config = dict(
    arch='vit',
    model='image classifier',
    dataset='patchworks of several textures',
    train_examples=145000,
    image_size=32,
    crop_scale_min=1,
    horizontal_flip=True,
    translate=0.12,
    targets=['patches'],
    num_classes=4,
    norm='layernorm',
    norm_position='post',
    hidden_act='quick_gelu',
    mlp_ratio=4,
    head_dim=64,
    fused_qkv=False,
    bias='none',
    qk_norm=False,
    parallel_block=False,
    inner_norm=False,
    patch_size=[4, 4],
    conv_stem=True,
    layers=8,
    width=384,
    positions='learned',
    pooling='mean',
    mixing='mixup',
    loss='cross_entropy',
    head_dropout=0.2,
    init='kaiming_normal',
    residual_init='none',
    optimizer='soap',
    beta2=0.99,
    learning_rate=0.0018,
    beta1=0.9,
    shampoo_beta=0.95,
    eps=1e-08,
    precondition_frequency=10,
    max_precond_dim=1536,
    one_sided=False,
    adamw_lr_other_params=0.0029,
    max_grad_norm=5.0,
    ema_decay=0.999,
    max_steps=7400,
    batch_size=128,
    epochs=6.5,
    lr_schedule='step',
    warmup_steps=220,
    weight_decay=0.3,
    adamw_weight_decay_other_params=0.01,
)
Rows from block 5 of a small image classifier, named by matrix and row number. Rows with one number belong to one neuron. Each number is 128 + 32 x the weight over its row's rms, rounded and kept within 0 to 255. All counts start at 0.
After each neuron's rows are labels from the 100 images, of 14976, where the neuron reaches its highest value: "peak on" is the class under the peak. Only what is clearly more common there than usual is listed. The data: patchworks of several textures. In brackets: how many of the 100.
# fc1: MLP up (model.blocks.5.mlp.fc1.weight, 1536x384), inputs 0-191
# fc2: MLP down (model.blocks.5.mlp.fc2.weight, 384x1536, transposed), outputs 0-191

fc1.530 [132 100 151 173  99 145  92  87 173 167 108 104  65 155 126 119 111 167 130 113 173  85 176 142 130 110 112 113 132 123 105 179 173 228 136 136 100 117 132 129 138  94 175 122 165 120 147 153 149 131 115 105  99  99 131 125 113 153 149  54 138 154 109 109  86 109 132 149 141 157 157 110 210 169  88 119  83  69 173  64 131 167  99 125  81  93 164 150  81 164 167 116  92 180 153 148  94  73 114 135 120 179 112 112  72  69 112  76 108  86 166 138 120 153  70 101  96 173 106 118  88 101 112 144 109  98 107 147 132 124 131 138 171 110 219 132 161 137 167 193 107  82 134 140 112 138 169 161 127 107 179 173 138 130 135 120 101 170 113  86 167 130 140 145  99 165  98 117  41 134  87 179 125 127 163 118 136 139  66 161  90 138 124 122  97 129 197 182 131 123 119 148]
fc2.530 [ 54 190 151 106 129  96 140  98 110 126 132  90 162 165  88  36 137 180 139  93 104 158  38  98 145 174  96 108 109 134  85 166 116 166 130  86  73 136 107 155 107 176 159 125 133 146  81  51 142  93 117 100 138 103 127 152  84 130 186 145 100 102 144 109 107 110 132 141 107 142 132 109 157 127 129 116 188 156  73  88 137  74  50 145  77 152  88 144  89 135  94 112 141  98 156 184 110 136 130 176 125  89 155  84 111 196 103 108 100 191 141 137 149 117 135 181 122 130 124 131 154 161 171  87  75 109 129 112 120  91  71  64 147 107  65 127 107 146 150 125  73 111  83  82 160 144 105 113  75 122 114 128  86 121 137 123 181 165 100 153 128 162 113 135 132  87 141 152 148 155 122 126 168 136 104 182 116  52 128  53 134 132 133 177 145 105 110 109 138 141 101  86]
peak on: camouflage (27)

fc1.63 [ 95 152 157 100  72 183 112 122 179  97  91 134 128 101 216 158 176 102 111 107 132 115 101  68 123 157 129  67 142 157  89 171 146  74 133 105 175 103 139 141 157 105 186 144 133 147 144  88 103  65  84 143 142  68 112 119 138  59 139 124 122 109 156 156 118 117 124 132 142  97 155  83 123 104 124 133 132 110  93 155 134 131 136 111 162 121  78  82 168 127 148 116 152 103 141  66 125  89  90 172 136  44 111 140 149  97 148 147 142 103 132 147 103 151 151 148 114 164  85 117 100 140 105 156 112 144 142 110 105 101  58 220 140 168 133 104 126 109 137  86 136  92 149 145 124 122 118 148 138  59 126 103 168 186 123 133 108 150  81  99 181 168  56 153 157 117  70 111 153 160 117 179 164 163 113  91  97  94 160 167 152  66 116  77 107 153 164 138 187 127 127  50]
fc2.63 [ 89 115 190 123 158 141 144  98 102 130 178 188 141 118  78 109  70 148  94 156 150 142  94 106 119 147 118 131  87 144 124  90 137 130 143 149 172 173 116 128 114 185  94  84  79 140  71 166 102 121 157 119 172 155 191 144 137 129  73  94  58 105  66  98  96 136 202 132  91 149 118 136 139 182 133 159  88 134 129 151 103 120 120 102 140 158 132 168 130 104 112  86  89 101 126 129 160 129 173 106 149 143 133 149 166 119 139 109 128 128 147 174  73 146 105  95  91  90 123  92 140 115 146 144 137 100 136 152 157 145 163  90 128  93 102 200 122 127 114 109 162 140 128 148 189  54 130 141 138 136 111 142 126 102 142 132 123 106 119 109 132 134 198  86 111 155 102 151  92 104  64  80 135 142  64 107 128 187  80  85 140  91 105 177 132 146 138 117 115 155  80 181]
peak on: cloudy (38)

fc1.674 [125 113 125 137 158 159 128  64 168 126 181 158 150 103 119  85 133 121 109 146 117  87 170 210 140 150 122 108 125 158 118 100 117 116 145 133 148 131 123 123 174 142 173 117 172 147 116 114 143 124 165  99  93 145 159 148 128  92 185 181 113 139 113 121 156 117 138 142 212 138 129 157  99 139  88 150 124 119 145 124 120 183 130 156 102  27 134 121 104 150 126  85 175 139 114 129 144 129 168 179 125 180 109 104 192  91 174 171 150 130 111  99  76 132 108 110 133 135 119 113 121 133 149  91 180 126  76 121 142 108 101 155 129 151 167 191 193 140 149 120 124 175 158 132  88  82 128 129 152 123 131 115 154 114 193 116 180 191 184 116 118 155 117 136 160 118 151 157 105 120 127 172 156 154  86 136 139 149 119 114 116 107  90 141 176 125 155 132 215  99 112 120]
fc2.674 [101 125  82 169  93 102 120 151 171 174 103 179 141 101 148 189  78 145 153 125 137 141  67  74 122 138  93 149 164 140 137 154 152 155  33 108 106 151  29  73  89  92 157  94 115 133 102  85 109 164 102 115 116 122 166 144  68 111 101  86 111 162 120 128 103 133  90 123  98 139 177 150  94  80 130 147 173 179 110 103 140 101 116 107 100 177 130 125 103 149  77 105 141 159 122 151 140 128 107  64  96 141 169 108 116 149 151  74 127  83 179  93 141 147 153  90 201 100 133 143 152 146 113  86 123 111  67 152  89 138 147 129  80 143  65 121  92 118  78 178 117 180 125  69 167  77  97 103 109 121 124 154 108 148 100 115 122  51 119 130 126 158 163 143 141 110 137 108  98 160 108  88 104 113 111 131 108 100  91 133 121  82 124 124  54 108 136 138  79 103 118 136]
peak on: cloudy (37)

fc1.9 [123 122 176 149 104 123 155  79 206 132 120 104 122 121 149  68  74 120 160 157 128 144  95 114 136 179  61 151 113  96 108  65  98 100  90  86 108  86 156 146 122  81 101  91 154 138 102  87 172 121 140  83  93  70 155 125 105  92  92  79  83 108 155 122 129 142 188 145 113 127  91 161 114 135 162 159 123 122  93 121  98 136  78 147  82  81 128 156 145  80 145  89 167 152 125  48 132  96  99 117  86 129  97 109 112 177 144  79 134 134 125 101  71 199  96 127 123 128 139 153 140 135 159 144 135 105 101 141 140 118 110 112 146 128 103  98 180  81 129 116 164 131 108  83 140 129 123  97 177 108 103 129 123 122 151 181 129 143 119 162 108  87 139 120 128 118 137  93 155  64 128 177 114 119  98 147 145 146 126  58  98 140 155  30 110  74 127  58 116 118 161 133]
fc2.9 [122 122 189 101 163 108 154 112 100 163 125 144 170 168 111 163 144 146  61  79  95 115 164 152 148 100 107 133 108 134 133 134 142 151  95 174 138 136 100 129 141 172 151 145 134 102 174 157  30 114 133 104  71 140 155 149 140 155 112 123  89 196 184 145 132  98  82 148 178 185 152 110 102 162 145 148 154  90  89 157 111 149 116  91 160 172  81 120  48 104 124 137  64 107 105  82 137 109 168 138 149 112 134 202 139  84 146 115 122 117  92  95 125 102 111 115  78  67 118 131 112 132 157 139 121 133 210 114 146 151 132  67  86 138  93 142 154 166 123 186 113 185 139 145  85 145 138 144 173 171  84 170 131  87 154  94 122 174 149  92 161 108 164 158 104 168 120 127 142 196 125 111 134 108 122 165 167  77 127 169 131 136 107 113 138 168 157 141 136 162 126 138]
peak on: cloudy (26)

fc1.668 [163 150  54  85  43 134 133  89 180 147 185 142 138  83 116 129  91  85  90 102 130 110  71 141 147 146 129 202  43  64 158  60 121 140 158 115 102 103 145 163 112 105 109 113  98 187 237 194  53 121 144 115 171 149 130 147 169 138 175 123 142 141 185 163  63  91 100 174 114 160 116  21 137 148 160 115  96 160 148 159 153 139 105 142 157  98 173 115 177 103 113  60 150  98 133 144 106 168 138 162 141 116 119 138 138  83 133 205 116  56 148 159 126 123  83 153 109 154 137 120  88  68  62 146  80  48 133 142  98 129 111 126 189 128 124 140 144 123 144 132 116 170 126 137 164 171 143 129 123 142 128 133  92 129 141 115 103  81 159 138 115 152 155 111 152 174 134 125 111 126 141 197 115  73 107 119 158  97 106 144 129 104  85 123  69 150 126 119 118 154 107 132]
fc2.668 [ 39 182 206 117 143 137 134 148 127 141 130 103 172  65  75 121 123 204 142 112 121  94 101 148 154  84 114 122 146 142 162 140 141 109  84 141 199 140 108 112 120 145  99 156 126 150 104 159 188 110  97 133 123 191 154 119  31 101 122 124  76 118 141 105  99 162  80 115 111 162  69 142  98 133 146 164  69 172 115  78 100 175 113  90 159 131 124 173 107 167 123 107 157 151 124 158  89 151 110 106  25 163 112  90 137 149  88 119 138 150 138 132 134 118 132 141  86 115 132 126  98 140 129  97 126 161 195 111 165 127 174 127 115 187 117 106 179 130 183  80 126 100 111 109  86 138 146 154 108 100  90 160 113 133 139 158  90 160 136  65 132  93 115 170 128 161 145 155 109 165 120 147 166 160 125 141  92 125 155  81 114 130 106 141 105 148 112 140 144  98 142 148]
peak on: camouflage (25)

fc1.19 [163 168 145 148 195 124 135 131 133  82 164 171 119 142 159 106  99 183 119  88 113 125  64 126 120 139 149 144 121 144 148 107 121 155  97 107 130 126 145 200  71  92 158 104  85 140 115 120 101 113 170 140 160 104 149 112 103 143  89 137 123 160 131 116 104 139 112  78 137 120 155 140 153 127  95 131 184 136 200 120  93  97 167 110  82 164 130 121 114 126 149 137 179  80  48 151  99  58 228  98 131 153 138 136 117  92 116  51 103  80 139  92 147 120 119  80 138 202 120 112 107 105  81 119 101  97 140 137 100 152 128 146 151 116  60 205 151 127 120 117 122 157  87 176 133 139 110  82 111  84 153  88 109  57 131  95  96 103  91  95 118  30 138 105 121 143 124 155 128 153  99 153  67  75 155 132 148  83 109  82 124  73 133 122 159 135 139 109 113 142 101 147]
fc2.19 [113 138 151 101 169 153 111 116 151 146 190 132 140 152 131 158 142 175 124 167 129  52 138 148 136  90 169 144 149 113 141 123 119  49 101  93 107 154 137  98  91  98  88 142 103 135 131 162 133  83 145 145 111 121 135 156 117 161 151 105 101 106  93 142 106 119  84 107 119 191  98 124 155 184 140  80 102 129 120 113 178  91  63 108 107 114 117  79 141 163 145 126 128 106 142 122 115 103 113 139  89 109 123 131 125 162 106 202  97  89 156 139 161 136 153 146 130 116 117 142 124 179 178 146 130 123 153  99 115 146  72 131  98 142 135 133  77  97 192 169 159 153 137 117 179 123  92 120 105 157 114 146 139 162 141 206 102 137 160 122 117 237 171 140 177  96 127 130 124 115 134 138 129 113 173  98 129 109 148 115 117 141 157 144 133 166 187 143 139 149 118 146]
peak on: camouflage (28)

fc1.451 [129 171 140 149  68 136  85 125 117 137 107 105 125 101 146 112 164 134 104 143 140  80  83 104  86 119 158  36 224 136 109 128 159 133  58 163  80  93 125  49 165 116 215 148 122 107  91 111  87  83 112 139  94 148 161  86 160 170 103 100 108 102 166 110 157 118  92 112 165 145 165 115 142 149 130  93  89  75 142 129 131 117 139 107 113 153  95 179 146 158 113  85 113  76  61 166 108 115 124 103  93 137  45 146  99 117 121  73  72 103 165 171  92 109  81 102 169 175 154 172 185 109 149 147  93 126 119 114  94 124 118 151 149 151 126 180 105 113  79 109 118 130  84 153 192 140  96 150 129 153 141 134 183 159  92 116 156 158 146 132 151 155 206 126 156 130  75 143 193  82 169 132 155  67 133  82  82 131 159  90 112 140 157 122 160 109  97 147  97 126 107 148]
fc2.451 [121 145 168 138 159 132 177 137 158 136 109 128 122 157 134 131 105 108 132 162 160  95 113 126 165 187 164 214  69 131 155 129 104 114  90  88 147 162  64 120 175 117 133 114 120 137 161 178 150  90 122 128 113 135 122 184 133 114  73 147 134 118  79 174 116 117  91  84 102 148  73 162 155 103 178 200 187 101 187 160 104 122 106 136  99 124 123 134  91 101 122 148  95 163 171 104 180 121 136 168  97  78 208 140 159 132 140  71  88 149  91 108 176 132  99 171 112 117 117  90  99 130 140 148  88 142 152 159 107 162 133 170 129 106 111 136 125 102 155 161  97 177 137  92 117 112 169 124 129  84 167 176  98 159 164 159 142 189 103 130 141 124 115 124 150 177 112 105 120 106  91 155  89 102 103 140 149 148  97  99 136 180 108 176  95 165  54  93 112 171 126 177]
peak on: cloudy (48)